Weights of a small encoder-decoder audio transcriber.
Data: trained on single English command words and digits, spoken by a formant synthesiser in many voices, 78125 training examples, 43.9 epochs.
Rows from block 2 of the audio encoder, named by matrix and row number. Rows with one number belong to one channel. Each number is 500 + 40 x the weight over its row's rms, rounded and kept within 0 to 999. All counts start at 0. Numbers have three digits each. After the name is the row's rms in percent of the matrix's.
# filt: filter width-3 conv, dilation 4 (encoder.blocks.2.filt.weight, 320x320x3), inputs 240-279, a 3 kernel for each
# gate: gate width-3 conv, dilation 4 (encoder.blocks.2.gate.weight, 320x320x3), inputs 240-279, a 3 kernel for each
filt.123 100:606452512462460472519419433471517433531519539520530473526499539443486533495545463497454546517496473487473494528431482560467501529475465487492523517504542560531532486504501503539500577454475480508570489577442542530522494550486491545522432518533503472542510518478480422460547479493549501492552457520409432578533490571415541555527547466550534511411446537476471445
gate.123 102:535501541490502541464475549513421497435507485435523537402514509451453525460552566573516535468483511526480471563507425489534470537498515538493464552561512513530538487601458524506441573543576607547521414529535501484369482447521496528502494556490475479449522465540433482475490494514450409441542460519551484474524513508540478524411524512532503511467455474502467483
filt.124 099:474498450437513508443469484461498530500563514504517542591492537457477435548389446521491497480520464459490560449443567500549445435557457536480525499549402453452478514501527529486535501554533517479456548522505449558463539479524486496555423539524432448457471450550522503481455479543490517549542569508429498521503519435509504394446476541492522471533624434563486469
gate.124 099:506549582538534520505494533493531598541445482450546534452524445479447514538571433522488543440500496468477482519491505478517513502488442454493477493539565470468420504481486510487529446450444569443535485499540491494427423465472494452506527479486475412561418508469543520565466562554592518531555486563504488457541497509483534495560441493456433522480496457485515516
filt.125 100:622543450491481531534507480465475456576454470500485420460444477474482455530590556450491520502488483528469553482495480501523477496528499436520463555511552546523442587517535557435532573514558558507498581495456430497520433467535461450448500464486589553460485562531531480471464455540505418513527414504527487500516494494550486564508443499495490476537490489509490493
gate.125 100:471494517503520500427526541504486543537511507540558520440551431456496534523577486424491532510567403433494464505462523534527519499575463569507507465504477536449521499505548453524531494482418485456510497450459512464503509525438488493457522514486441463566479475484470475484500509510551461523470450499466461499537509499510539529583473502524501489539514528551469467
filt.126 103:496484534491498544507488414527565489555490505521551500466572499490517444494564496475502467517445526509392512434510530495478441458553553565480513417434551530495508483535499596519516497547530530610557501498463546483576548600509472509520478445472460425552465509495554594523514443498541493477470471582529422519483436512440502496474425516420507483597476509455486464
gate.126 098:495418446492496465416447499521504569494487496490479479450547479494557527430537490555524532459428543513504578516505530449539513419361493533566520537534487407484518425580455541470538542460553511520495563502503442479499496480528567484420435509504481500528492427521523571433524454535453509517565506504535436553470540472510417510518457453446526546452539442534470523
filt.127 097:441447506496465523415483485526526559477461460508535511441494479541558442510540500585521451435428509505542431508487531490395495420468546495530494535473565500533523494565437485433475556474464452461505476508518452481533493480490504479523546508400506529475488524524604476489480507513420472456471508488512474561456495511560488491499450510492501464476441484537467522
gate.127 099:489474467471536414555412499461480565541518523427495456483485503456479533500467444492441466445492545608479479552474495446527510479443528403490503441501534491546454577402491511553565549536531495526499478499502492524539480500467477498535559474417602499493482516472440560424558503487483570523529502503462460471486545486499536498495503553538454451518515503512497452
filt.128 101:522478494539474471454485535570492453590497528455477497493476508565509550453512506535506473470527499515509549514526491501513479512456481494535492484528505498448543464517469424522490531518555521493584527511456468550529542497500519573572507493500523463551487474469549480448559473459514548425544532508482522498452542473444455513558417468489467521583487504512534552
gate.128 101:495464480570451437600457464476458516569524439511481448498424508529536501513459595439571405521454496563438467455496513463477494537485535524521528532514542422521470459514522502473467494478494516567571488518518460446519478487417510434482586431485476518522516479502453512588549508478457460448514479483445445523556457440533540480513561547554472508506493522511537464
filt.129 102:486622495468547462544455547449520527430465504499492553515394462591463510473543539530500456454531554500467500456529511496467509504477479530383568544550487502481511559512491517468547527444517446453544503453558500533518543560432478513472516526472493506509521535457503476583454481516540546420511493459495473477515469465490436470530491538488479374450521478465471527
gate.129 099:505546443458481508447605482509480503505558464541484520505520510485517530539510506488455442498491460490458548513454477473563561489525524451475484560503529479531509488547491471469528476540445463455477576499483551441469473467500544497516488544437444515452508512508567491538448498546471523533445525487457523499470396472611555496442513503590490543560529464538520491
filt.130 100:471506540546519436563495449462475456440509531588486445427581485464511489440493486505468519460470517438470415483487446549515539424494498521627434534455509445479473463519528534573434501447449533535486556510460488533533457481555475477508474500519592489515480495509506554476468505468449463534582454572490488496531486540534519476531536487536434543540503517483468525
gate.130 100:508516483526531484551511514466490495529483475463524521518480469495573510455488517492488527486505471503458501493509510554546464534507493516498501573450513510515462394525473454525490482475502525406487430554536518528462568506524487557441442501550449426544490547493494498548475471550539510517513439470523460530455516465530506445439524538510524492475522523447433560
filt.131 102:469438456435524476443531462506464540531491467465512511434472512592476485481585545471564495517511497519461533490505458572541510566513459516481501436492446504466505410499552507482558511512543555531517544541575421457573512486513473520517510535473505425524486478481564415476470552497568571520502529540483540530494489540538491510443458476451465469524482530461458467
gate.131 101:534512519466463473456502520496525478522512545464569456453444521531528490553488488491533522448456487490516526510500467558476498485522494496535531535437555532437458512489482495475511489454441455517495489524497526433511477421460490497491477507469527487536537521504526482499479497507510513512560466535504531493463466569507469468469500516508527480476423507514508418
filt.132 101:529537523511521471485514550511482507446494524524482525526513506520492420555414466477437460505499493536552509483581498502538507508489489492531511540526566475499584478509500495562508539511502523504539512577409455515478563495482516547503458513520498428538533481436444508510467471483449511464511512494465462519500461430539479445441481454549487449595565463511475440
gate.132 100:469552510551486490509527486523485495549508433430488466474497511411470441545480534492509453494487431599509511534470527412444497483538501482477506466486488570504511516513489412475466558530514548490561464465502482519440517508508473554557539545580490533508463463519506472483514539549415516549517456443547518497500477548456549575482432553468457481511547489541527505
filt.133 100:498544513535545507449516471517510494476422494504434512473527518478440528533527467436521466494503505474534381465483515464460442567436495401558482546531453447469476481481521428497466445515497514489500468503485523492460500515508488477452542417541493468470526536513545500477573486502577467519531508420527459448534486473501496532524500552462497479509505488508527539
gate.133 102:483553532485550536552533472489454419476547461474511472570513548507464486484502501521547512524517450591578499457549525498515510469551508517470482556457468525586527546519548450511482510481527555455516531472454443467520482444520476418534519490474465444480479495469491443436595456507564466473507519487438515516534478554503521426468464449502562577518526489522387498
filt.134 098:503470460445526484491491564563460440481480437474474425493512452529461510516460483486486517519504510407536495578526537489445512524482506539488568520433429548550518516540488496447495488533481443467432489475507495445550503455465577503512523501491453520469499522497481485497476482547502448482491539497515512479489489550492501509464576512499554477491448553528535500
gate.134 102:491568532432516540478554469505512509535456462502467495471556585518599507554574554506522563469484485550425458519444497481511542545500550515462543411482517445422533499458450486525464508552446448443541514461530447490522444483450522495447485505425515535537561473454554507473493515490437504519529395413473438484505418452490505477518488438516416509511461528553474558
filt.135 096:527534476443460506511452508473500542474561487534453458411517492483522548482537489585551541462501519551540482516466477491536542508430517523448493525512387472541532561529462492521512522441608513533559523479513587500516456490554518532472390489534559530503496502521429488492513531482459543512573491446518551552515462525502518466473532557547491516470456534565560539
gate.135 102:485512478496479483494561483454504472568525527517506537614455576486503519549525553518440553409562505490563511557547490518494471470488434533476484515477560425522493554583542506490551532494536495488506491456512491488556485401510542524529458534493436541513492501486431473534410462472506501502461602514559487492617510558524539439563479499455443525493504500508508499
filt.136 099:535500527511519561492516513481404510486516422469494455483513476494477503543548498518498550476501430519482500506503491403509482450543521465482475439495554483455486486492472488554580570495519457450549455478486446529477475468529443420526505497438467548481552488520458465509441531440532575420589565565514475546451476420540464550504537513539524500507577499528487495
gate.136 100:489521472492463504443530568410544472460485512529499509503526524521492514438429532465448474441569517471582511478467488429516577526484482517524521535458462433390486544500479505531517550532500518500454523517407497466541419474498464487483526440516443467517432474505555514425443523481483461452500489487450558456466566494587551492611502495533483416523468481359513490
filt.137 098:503519573497450499473483486538493508532488478445504468477527502546450454580496507456490491575476492496474531518428427460441438521460528499497507492527498495561539507458470498569479488483496591531501482487422557534532545488541479493449455567506498544536513576490504519469548541504503455542522498488505505439439462584457540527511520494516543432448503522524549542
gate.137 100:523526491493523483471479462520542477474468630481528539539492492481527505472447509572523511506553584448503550481488559473451497472544499482499584586489528536486546485515517536457511463446548465443546489484489521460426500549462510514481445516523497492557505564522443533556510456495568509509519508544451490493513493510525553482476489559524492446563438511500488509
filt.138 101:461478572421525503521500512531477513521502523504451502427537530472493477476465493533492512502552544467560533536494509463498544486440510528487503466427554536499442573507441504455467433559527510512536558501433521588440376483539417480478545551422511447546559502490518455548506565557413453498536492531463464511518472432533470555484461436449539491526487468528532530
gate.138 099:626510501549496499487567491484480512525484542536446465525489462525543500493468515491504475562472509508475503514477484514529448471528416516547530467439495482487484486497535466508538552481491523549593424513440497548499459480479517509480470575491534476523552548513480485504559472552521509620488546536437516453527519572539449486538511521460463492528559458541493501
filt.139 102:554481431557509506484516545444449573500508491457544487569561468533449503494495501486488446491444521544461482488483528494474489502497566523558537473473437531458532552475529511488528572507440466505446490514531512522485516553501505538474495453443454532452454436460517490512502559551442506498446456568505499504489488507452539425484447538484498562481507532489539524
gate.139 101:523527472518491566514511496510502444560523491475480453528470464534537506563525463522436507525483517502440463475498492581551533460494467557498562589485473468493438512530494463526489543486533466531487426499558460519563487491519494474496451511387482480506512510508521460614446485537494427485420515468510585549456440563497522498446512507478491580512479479532487434
filt.140 102:466514484535531534530515492507457490574573517451507445429576484489545530475486455480548579488451485478536507486498472513538507588536562537526545498524426530497526485484428441541445532557511489451438565502533543545498473483455499515558490482503502510516466461513487465457456522450477565493552459496532492502627468538579487446502433471516511553467454441452527485
gate.140 099:449442482481531476503577507459451495511484495501520531496450449485473563547487503461502502531502498472499493468473498480481538442467413466484525459439500569492582468512552590502556537523510631433462576497524550476516484477507536447467526430562518450465452507468523465544488434536547548550520527563563546406462573497572544566509490457481459486548548523465519513
filt.141 101:474458551487547527524470528496478463475492510527442493556461583521491391507553543522480472501491539552554479499530505486506553521417533523504417460489502446514485523444477579472504534529586523481537434520534397489412515438506495471459582497537445443433514568532497527483451453483447508515494446459475491458497582506510549519500497561494567529518592460511505498
gate.141 098:506509472409530460469500461525507496528518560547451444527537469562483595552542531560521484450512489439514475484478521497484479495532461526456548478518447460538498541460551514485556561471497484501520551553527508515496503489581523486519449536452456452492448498506574510440438489517477496464541482431553491541528505525508482453556517481520501447498538479469539488
filt.142 097:460515464505501505501534543478521457508447463542515482527519529459531494466523499572556438575515531478489467468483488456416479515548494518456472526439452458466466560512536463575538548483496486442500442503451483533602478507550496466499469550487493499454433453429500504570495468542454533539469449518606580525441469472510505463556557487534567475471563498510526451
gate.142 100:511519558436392516466455521606506563496447618522526509571517585514484478480549476386449467564539482463453501520454465505477438503542502532424543585472503527492495468488560587498532518506546517514528459499494548492446472472505471542472454580535408500500473473458536525543519508420454430464490462519406497483563411456628484488507551549566504573503503445509515442
filt.143 101:469503512478509501470479556502517505550597570494430471471482548548517516491441498461484511461474519478587441518488422495512425527515404453565508478471533478417485496466499438497511513507540530569476484478487467559571505481482571558543489433472498482485518471486467488458505552525517504494439599522531530533454551514506459481503529484483477493486550515535444491
gate.143 100:499494543473474566563497551579529448593469399515526483501539481550493419561512487475547473539541508539464424529473465543512494451583500524517475554525449490542520487474504477449506553517497475447425483457509474491499491489510499503501510527544446450514531517485529448516512505496539445444504499489494391555501548508484497504516465500480498500531572486479495418
filt.144 099:473535457435499467475529535503447514475472512503510468550532456466473433509537446529465518522555450516423489421479459524515428571538474434506589480511513516515507519555500492449547508525503498488518572583552580564531457567492437508558452585587537501496446488490477449523483553506593518454531502511526476440558499492555467472504541552489560514503487488411437556
gate.144 098:540488515430430474550521509559484480513435582452483501473495505476463532461518436441517502558509475518530493482491478521594487517458500522501541453486483546465480462444525517509474552493521464489458489499476502509456555478536541463519479553531525527487541485532465457533545566514490559554387520478515436434520502541484553460473551464537456527535481510489500451
filt.145 099:508572512478577543508496486572594503481436461499525540453524467518502449451505541504457511558511510508542547499460509521521517498503530544512498542501544541480512501491507529478496480546513447540584495505468470460497520363493522527457535468479499527497466492530419529511517510512429497574523518468535493513575527496555515460519500430550550510553510472511513517
gate.145 102:455501487517544527509493522493499459467432541465532465502477448449513559551516512521507474578494506491492495479450542459492503536449568432491444444507449503506551545455483469461502435495504604469484436483481502541489505570467490458485583570488465514490486431527493458494534516464462476461524460454552489539525470483518489448515483485486460547513476558522524527
filt.146 103:570524502440496525466546478488446466510484566486545451495546486584499523521463461442477491503510491452484572486492451488510530518506450483512531510465586467497576526499587535561501509483547484516473470511428489484489511510512427524475534481521535416455521502518530427465459546531559525515489525505512466490463540535514470489593464430428469516524554580378522434
gate.146 099:487453533533495493456491506491582519472457556508489490480492529577481448554518569479533491491546496478475533479518477529491502577538480502514480531564446479480439465505486556513525572523515490470442497525536491535475573539537452488516503560420568532469463545504521569510541453546443474514495519544479540556403500522520518495483478531512389538459572594552499498
filt.147 098:530524549578490523525494558498512524576559473466490460481523467539543475474483497530502477509405554475463475511509485429477442474484516515539481529513596469496509485471466558455443452497557543508495523464445582443509579512435458487512493512427557450522465456543450488469528560537442574499497542523553534515432421491466523480517515503542512536511466472507484501
gate.147 101:414504468581529445530533541539500509502451522408510483520482537525551461532531533438540501464489487564455523568526519529540514437496501535432521493586529517466532508556537469484538513458518526594459401479495410463460502463479462513497498517463539526497560477534453452446485516509532512464499578502518470491509479485517524506511536509575543499490498525527543465
filt.148 101:552525543542489534477524504538478512524536554490462549486576552555517544487450418499514515524523476540525495500506466507490488401487520442525555528450512530616520460415552461495517518475489532458477503540528507459460468549485504509485520508481453499461463522526481414487553431514575448468565503482482457487461479406547465547512459558555477507509561505497502503
gate.148 101:583530467506453515519426556492541454535503534559517516509524416439491474443427489458535503499482543482510460512461509525558496420436463478561542460558466512454482503455477521499559548467481478473515449505528479482522489568528535603596473485478542504516540487524531528500445459508514418480524538519457485508497538472559490460536530466495554483525428472470444495
filt.149 098:505478494553537519506441456489482546519440478525462507594524503558451522423460482497541527503582457494539457515549436523460514532525489460529505567495508454486470562505516500444492433495465451502489469510576520529503473522475440535469540518529594466408511569513466492477482445449556476418586547452459589471547514493585500459524517439527486476453478466510532482
gate.149 101:502533521514511524507429491495501530477514493464493564505530505495480447494467466453592556478486537507518468477511510481462482477536551518519507434542563429499425548525560470406539499532449440490537477428434535526585505552581460530452482490472486466469526498505469508506552438499500521440486480529549506572512533459572451521560441493484496549531534517437476538
filt.150 098:482490541548511505514483500417485537524510489550545496560470523528570549563400484511601483481473428473495517506547468483470487460586516418461507479540534473503472464515508527460534489533507488549534534517500499412486484520524566550525534512511473437491504543461411398530488556576444478455431563533465517554492499468481464431483474491472498582488480521520522493
gate.150 101:493562451535531481468502464495507411526523521565478534431529523508505490453524528495589529478520529543468510471489570485470517513537519477474541581492468483542480391511505466481494462508489503458555440460542503505525529523495559464512497548579528477534390554491543436524530486485504456514504481516526454511465511461584490539518472497529495460487567554469494505
filt.151 100:514489494531532497561455461487467498475529560485479541485558519456510532489567420463533566538459496549584556486548417485464500498508481437521458603502507508547501474495527423460487499511515576502501469503452525489475515470549442488495460506565524516444500493515449563492547452535558460558557545514501492551454482481451461539490460572492556473492494490465539483
gate.151 100:542490517559521518512519475538423495580471493443519459473505492536541493544519492528452530442517535434485533513525566452469526458504507504517560521505518526444559385492556531581530538523445420527489520464418487440451506484541435423521486529483533548422502485506466500475494517525484501518510537462464487500451450445478570448479516576520446501483529510461524512
filt.152 099:560440496514508431478509509517468539513468518506535530396473474563558508579482464446464433527570523535536457463539492468528504537517435531506479469456509511531449493545523479511472576479434502547427481492523462465526385455499496511506496514440487544520553513536472490444485483499503508469493523527465468542458523473514496511501589412474565428522535491505544503
gate.152 099:517513563517453546540473471562497533462457520518473570446455479512531520524538541505403547563470510444441460494497520494497537500481470448575417522511475521554513537492440529450498513501440484503475465521536563471537517486508438570500523492489490467490516526492517489451502555523522568438484533412469507499487462537556482483470487545488458538542457450495498525
filt.153 099:503555521515563427471537516525466494401530578494499555543518525432422445457487442497486555519484542453505451556604523495518534516433529506486446459511542505498500508493530548489492528547516546468555521477460490515486463495498478511479464435509450422556554507507510533509502478444521514481498552529460453516466523458435483639515548479517482518550396594501516469
gate.153 102:524577444445474513533547574511528532518545496447529395543488519495502487518427509507502485484441463507511502551513512494464555527582545533557478520591483535487488490497426461477489518575492425475465525504543511566513454540426470507470510505497536498466462451483470500480465500575555435462510483449474503493528500443515506525495508516495522541468484471476489534
filt.154 099:512445563485509499556476475432512445617511412503488528516435533454471488454555533531489469510540501474566480512522509453438514505445438554484511448489525516512482501430561517518533528531545479543470503516525533479514475527470477445557454443475447423467499441472419472528482469534557547457483595463490529529542538541485484432540493450515517494461524516488485485
gate.154 097:521545459438515538481471509514574553539501429515568550532536496475490545587561469491563443488547494448519494504446493503501536498541513475483541526447519513552444563420423528558534558500490538519466486459546484610496495445469522525493474480515504480572464501474516471508508519506519452510477490485481526483499509455533453507486543539479534505516522421434573472
filt.155 100:512522560538513483496444514553546522461526547516516513496500496515531492446474554586491480572490514546506529536479543413453433554523506485473506491488458537519518506465476484457537512465492523483544480466538418516504536521472428444540530492395514452520557525509532560473463463520493444509510424464460461511505497471480401422482466520529477507481408524565437476
gate.155 101:487500460474433483464463542447545538479488498506591600553437512440504490481469540502468477528578475465472484457523469438504463511463505475514497589586501521549534489492454504532484476442492535509476493474544442548518544562508465531534565570475470576508515513500456565429492520510497494483536479516557465514477530453485503448453459514462527505502506486544514546
filt.156 101:491509493452467471476493515501469514529529558473500453520517571550471485525591538435502480506467455464462522464509516506521548542532524440446510520446485488513581507478481537546529536484573520504529508393509427477497479524473478538442557500509503515491536457468506459442530531498566567474455545489502538476519548460546532436476478504561505581487527511550496498
gate.156 099:556470463535508623510511494525499387520518536520424468553481552528515504441508500457483508509522518482460586484568484488461480542565558499551492496481431527481578491466524582486534542407525556438535504511541529509492464500494502500514494551393493538542507514475524449527501540564516490452507561534468550516491521543500557488507490497520529559531467476481547477
filt.157 103:530539497461539476539503510539573503512522482539483572550508511517486563492453497565487510561502545531563518514530538535552446497430493428467551482541491491473451502518506491431516473509508427504500488474494544492495514539518539537491517578482463496500509489512391475500515494470533591547536479478541506558498556480538506584652460572534497503519522518453500465
gate.157 101:468473510536548524477526507567480499514480626450566530515546463519540517487490450472461510467558527544526498465468516444465478480545591527568479490452582474531490521474463489464437473517459529494498479555507532526537526513446502546598551419543452532451470550553555565474462494487537472534522495433463550414532531485469453563500531497522504554510383485443480502
filt.158 101:412485502570514497463495506539444456531489436460533485509594439478469582587514505517514535506444449574520420432436524486487461444539472487513553526513503526510482511521453555555484468519537534544428493527521544536482519517503554488498596511498454513529467481470498489441542574503534507506606463491424471500510555533516507456512458526535495496513513474485526525
gate.158 099:489518555486496449497489520521464550593529501570418547492531593516490428441499457536528518523505500533508464500563496577528481510502541497503577511495512477488457512499518436491484503491495498551526413486519504487499502397519485509503451508460482485432496482465537568446490453499497507486432560459482503496481447470508502542489465430475518448516496471535478435
filt.159 101:480512484474426518421539483521489581550491499484566516531516432475537540478530509487512575503504447494421473473425460535482447536456505532471459519493532604544469485533539507490524491510537504456551499565533587481521525495469481465496523595424538461460434606491458449478482491517503500545506434544461535472490453460479379460513464502499500614432423560505554520
gate.159 100:439466530460496529525557524449428472439475588514493480473452459476514528516451513515464454586510450469484477524597480499523483484529498510443517476521443538500534520474554467532495490545516492451447523494513516507515497532544454595479524519517452439503489502457607516511556423536557613511503481451474523526516550468509491533525516554447534504468491394431531446
filt.160 101:511551525452506483497494548484528544492502492516508516562597514546464509437542452493475436482487501495570484507575519576440525525454441534566513440494481454473512528535528449460543439471506450563523466510461529526586552499483511468600589456494449531469468453440493485559548590421432538489494528494536497529466489539469590509473516468413497537540474572551517585
gate.160 099:477499504587482453467535500490537581489476483545487487445380526494518515473447483500485453522487536502501443514541520525522520438486431534409515520489470489490473488517516567510507496439475502506526544531527503466486500507527503559430471497446557532466507453475485555517466553476502432488585475501524508522459455526545566460544426514534495535481484550437438445
filt.161 101:518526559502538537577565505479483578461489526426514512467566449474457502538431527524489520526495510490465535498537519478550505493554466505500501521537484582496452459535465511540466499553471503543543531474481420511441476517529535494532518475521481523482504488505535591477471469491559559567579487552558489522514532461557557450493465462519440454533584497447544487
gate.161 102:488524562473487538473541492539484430532437516526474575492470536463536500519485545462526520488411526446447532495537507533503511502486589453579479607481499574440421504489494461450479495540477459520512514549504522488456521418522464586513581468470551487547448476519477494487458486484486417532533525555465529467500504486519520493511496457440517490510413532448482492
filt.162 101:526505460537497465458557532522496465483517425518460566536515541456459491446496533535460479479494484511549474422482514468568507548457612502489523506506473508540461497447486499552484431570514513518467468549487461542481444553531509516524474544491446532449526530482508507427460449460465434389533516523536495514600549528502486430480562484559447514513466480539510533
gate.162 099:518506460527501472450476515505480398511495507449478513521530434453453431530475490436506477527512512495484513471504411517532462571542483418536515550553489540515523524530482529490464516446479586498484523509514526512491464492464512463490450517451534493415518450417416554491488492504570495472530573537502507519548490590545500563590470476512553508490494496498489502
filt.163 102:543492465482522487475611568522465517576509558553514541538618491506536516473489462572502535495529527481542527435545496490483507515504515547459509489496488471448528492479575498497493455469477481498544497537430467440506499487456525480448465477493506466388508495507494480549526532430539472483461456561482498542431505497491485562486529476474494452494485531580508546
gate.163 097:510522492488459532494493470454530513453506482526456516489466541461504452478483499552475560504546583451462497510523507508497505454534477510519500488524426501474498524531466478438471470376499476461482582540557449464552576454516513456528561422509471488514475519491469491507492540497494503426507546496507549509450540554508579470455526444467526520447530431461487489
filt.164 100:545503482493499467498432556543502484469482509536503412439457474555544476566491584508523483528529494555541500451494472496524487472532457536472462481471469494466446428479451472540521443399472459516474449486518502481476445504514468498501537543510537503574478541531524500515467465507444536449488519503459451513499514441578541546454462523440456479459545478534537511
gate.164 100:458520526507535542543482566528501549463514486517489493484543520538470483498443472502469498521472481486480428493487490549523570452404486496463493538512476476570445511558462531582507470446520466442497517444510509443518519534527517521467515498505530475532503475514502515536531502545514481516488576494489548547570506441526506521493544510523533581469434563524484485
filt.165 103:547587562454507470549507516520525555456480439515475450483488487495481531510547479540465512485474429474464476530422482498530535433522463480531444495561493520446471534541481502440530497536445477532479485518538487467425497391530478506481509531507536537523504515527461499503465431509444549516494486539447464548509484452555517471429442471483523531537600500477511523
gate.165 099:471450503522446538534477479536494502514502501543493514520466495495541552477489398538525545500516458511538540468452517511476487539503525435517530516470563552507550483499550545496564456529549562440469493493494525504447429388484455425405554498443527528481492509536462472435517487460514473511545456467513530489567458501486503538528450464505436499509466542527541431
filt.166 102:496456456438536400483486472473547539532461500530499508444527492522458492453429510471494513489499450576501530465551572463557514546494487486492552518448510481503514575479516495481494501464528482514540462570480501441468551466489525495382486533526553448538474469438468500537488546510479466518485426573494528494467469545460483510461518567564473525503478448469524509
gate.166 101:444464536475551492501476467550491508427455494497515488492422486472511503539504514497459542522498487525498486531479486466491484464477451538465506496514437442547507476563487444435481452624447403483476507546500437439497466547474486472514447584505454495402487533525566469547411470474501524498550478509506457494447493519373502531412479425534538542516563467483386418
filt.167 100:439509547541497515566565432469514512553396490489465493534484507527448465517532500502545474463540531526481485507590458492490480474520538464465513509496508495478487481540453550472490534605520436547537493474485441493473519492520488460524544516556503514504511502456444428468521531411491422486538418564467490457529533449496486515495488504500501450486482516583470515
gate.167 103:454485489467474516488539526517434472492512493500534499514513509424489477460438583520515527497555550455490534488494499520471504541512494497518491547426469455538509500498487522538505489494515509418501490506447482469521421499530488516571501515535558497486531515535596480546468436596487454489486469510493504538434529585483554510507519494552512478462467551514498480
filt.168 100:463424536438484533485433489544497493553425468519524458441520543533542509536531571463474487525498573425429533617556473476492518489517553519472518448524479485479518502529443544504553525465529521472522479529490493526469501506439531477490484498513520492481553520500437415488517519566495529438454478536528472534462515491522518499499459562499481489448517530481509418
gate.168 099:503559451534487427494547466563529553533543510456494530517548543466532457514550468516458514492504457507462536452496438503516637466561491498440465469455465540502553495480551504445509464539518468436496509497516491557445538454529529438528515385492448509471513510441493536478577458472488535477560574537528504535510476533449441449455486553567428470506386527435514452
filt.169 100:501561474514541480518456465536438578472511503545459511491558554492446490466477474503537514490512549452535558500525463447486513530511419456452567542515554492456555494540501435505456460537509481515529463515551477542513473461472532559498576540444549452497514503517412517528505544538498473492527497447472567566487463581497506432516518487578551519525506378525500540
gate.169 100:513457526528503495538420515493434531471444478486572487512504571462541488492564461486518506533560539489560503442510497509512492517431495414564511539465539473405489475595518503477503515503546462484499499466512496482505499492495460510508479423478533546499515472423566547479541428453473566507499542476486481498515454520447480487518514498555448469531536598523522508
filt.170 103:405509553490515507565499443469506533401560513527522550493541514487473455522486503569452449529498526458503531543528461543509464503514486471512458406494576474473524516531483505506508490424500482508454454472493467467401536446494463468510533459546529549547505443462523585469450530473513460608491470474514536507538481504505541452561467508542451454486473493498482492
gate.170 101:483416532472477522520536514542496492439459503554444525519530527520496522473563513561424457515505516468513501472492472475525500550499491453462449525468536461446548504506465469484488506532501468499553497512469472450520533436471456487487483486530477567464470527484471480535476469518570454503428509473541474462444423480559552546449446546510555574486530532508494573
filt.171 100:508546445448493502510580404470546489551475528495520541462504450477502504462512492469511460458538485494453555530491515479381473482497366501510474481548560481450416473491473540508483475406486523475522534435476526539416547415433506447438431446486446510478473505510486519570484474436530504583499603524540529572499488509465527484521488555569528453519499507522511456
gate.171 100:491478494567554504624570498493479513507513472458451491566528511492527437505433480481516457556531485523492461502507462515504458445540524545455433539516583396520443473522498507455499522545541423500547480499559548460512497398485505506502424507395499513471505562540453485527472503548436590473573543541431498489539499518438423536479483421505461562432479529462547447
filt.172 101:533461531444468473499567513527544486457512465483533467530472451503409480555496460509552514437475512470483514478452526554472437478545517490516548499522515584480473497501462487503535538461524445524475468543472516521416567523489583484530469458512541499561564488515519491506536562508582441409444451490545501500504529568393569465440462421475530540457489497467560503
gate.172 098:490438482516474449588561457495496616499429459485479486460555516495519461502451488524453438514524533527457506493520514496503477549457501509530527509499462486470491492485520464501421477498526520534466517548534602486469438451487418483512527503454476548525506547508458480427478541499569452440410516496484486530490495528482542488554502470455474482424566467504391504
filt.173 101:515490472464483513533494535481438478566485521446480535476461539526496554617462440562565494399428533490476478480485483473533492539414491499525440469466521517522497503443520440516567494495594519526523485454494512548552496511552548400484557493369515557470451479475492535524486472489499509522502545480532522489512425475512409500497498535556543551523478525458514501
gate.173 099:482455492512516507524477469494528467544555546556468595553529536469540463537485538511481490576526478506504497455520500511509522442506470508415471523417472557491454484474553467456476495426488515508550497538525555498456541539561498481423541507506490422509473561442524459484461457475455522537422524534484465460471445503497576514501410461498351458554533494560470495
filt.174 101:522469511554461516463453443510512476462488546487466525579493454534543469481525441536477473480554530529569429461498508433519508461541446528455521464432538491478525565520557505488476479433480486524500548527563425519516492549517501484452562531516475538473468515515499454519457473567464594494545527440484532492524550574521474536527459492427549530540489478511464556
gate.174 100:479462512473430479537448491520545493454490455481405502450582515450523463564540512491535534443500536522479508525501532523496475537482466447563491469486457512446482479488497518448474515501616519477482490442548590492533465558527503561505501508494474565485502466488530544450505490508546419481472499544496490459442489457458457472515507524496457518463507536500544418
filt.175 102:509514485612512490493452505453443533593488489445546509523564523486419525487506519539534446582501473486499446504524524464553512550525556529525517480438526478497488489451423540492492523522419487515490405490492538514440558490497440427506491546473533474517490536556505526467483472483560386470568495486491501488495535504510486549474466509442481494543522460558422521
gate.175 102:415441524507525497532533540540488555548543556473485463517478487526500463535573511416478394524536515551530483557556512467504544446532527503522450522579563453466450385490504569460488519490511510551545491407578510477537509479532450474528441500472552535478417442414481543449467472506534474484539494457485504488469528496521568534506512467498514555460479488558451489
filt.176 102:462438445523462452394506577500518504523536530584527554490474494509493563523476493449453483560565504524423547490496504515527444449471577484507487391453515546499573422401526494481522494476474519521571472531457526434476446505528510531553526471523478527530491442473535422502519426539417503516502426506400492561448551468525500485463479563449531579463514468501522467
gate.176 098:484479540474494480579590476416469527559558561435547576485446473507552513541498484453567557490453493578464437510471526504534497506479512500466538531534472518493560519453506532490500437529509485540525463493583530498419473504507451530454494441572552522514471504507501519448469443493493492452435552519492455484505525582606504524515483503475504492494427531510464496
filt.177 103:542497545552476548449503483528577542528515481516453508512544571545529412431548481479472439539554560529531492529493520493514556407563539493517456513488550541509496525497505489485497470462501488494515493454490549493488554433495583510493424464521495536497526475463506493596509496524530545478508493461547513520489475498488515491539468466400465503471451556508440465
gate.177 098:502496486506436492535393509475481479547520471483497525441507541481456488459518536539564490529478510458448543502490462497539465477525496538553430493482474443535490459503475482502478509551479555466405490502473560559506527524489551453474465493445479425523449519510446553472469493531564432381523507535539517538533426474474534554489473567462441517542443525527497558
filt.178 101:476431439495523520441525571454499524512538409503540516474442406494537537470483529481524480468528558488533520505503515544534528548535551511517498503581498546512480583498516564437483508526523467514503573469488557457529502528499511537464478435546513476556531488570538493556496516572526561499524525467513510455538485474493538524404475559488482548563478503542507492
gate.178 099:502475553492516512544510513491449541500438475560537483475503533573549550443431482558494556458464483525426556435495513508466527508499526528496433430487513504454556508577557502486514490508509531511513575510526452555535529492535569536512533523506501547468492516528490375494527576466491532503450533609501462441463454471553514496454472464580525497470450548505489420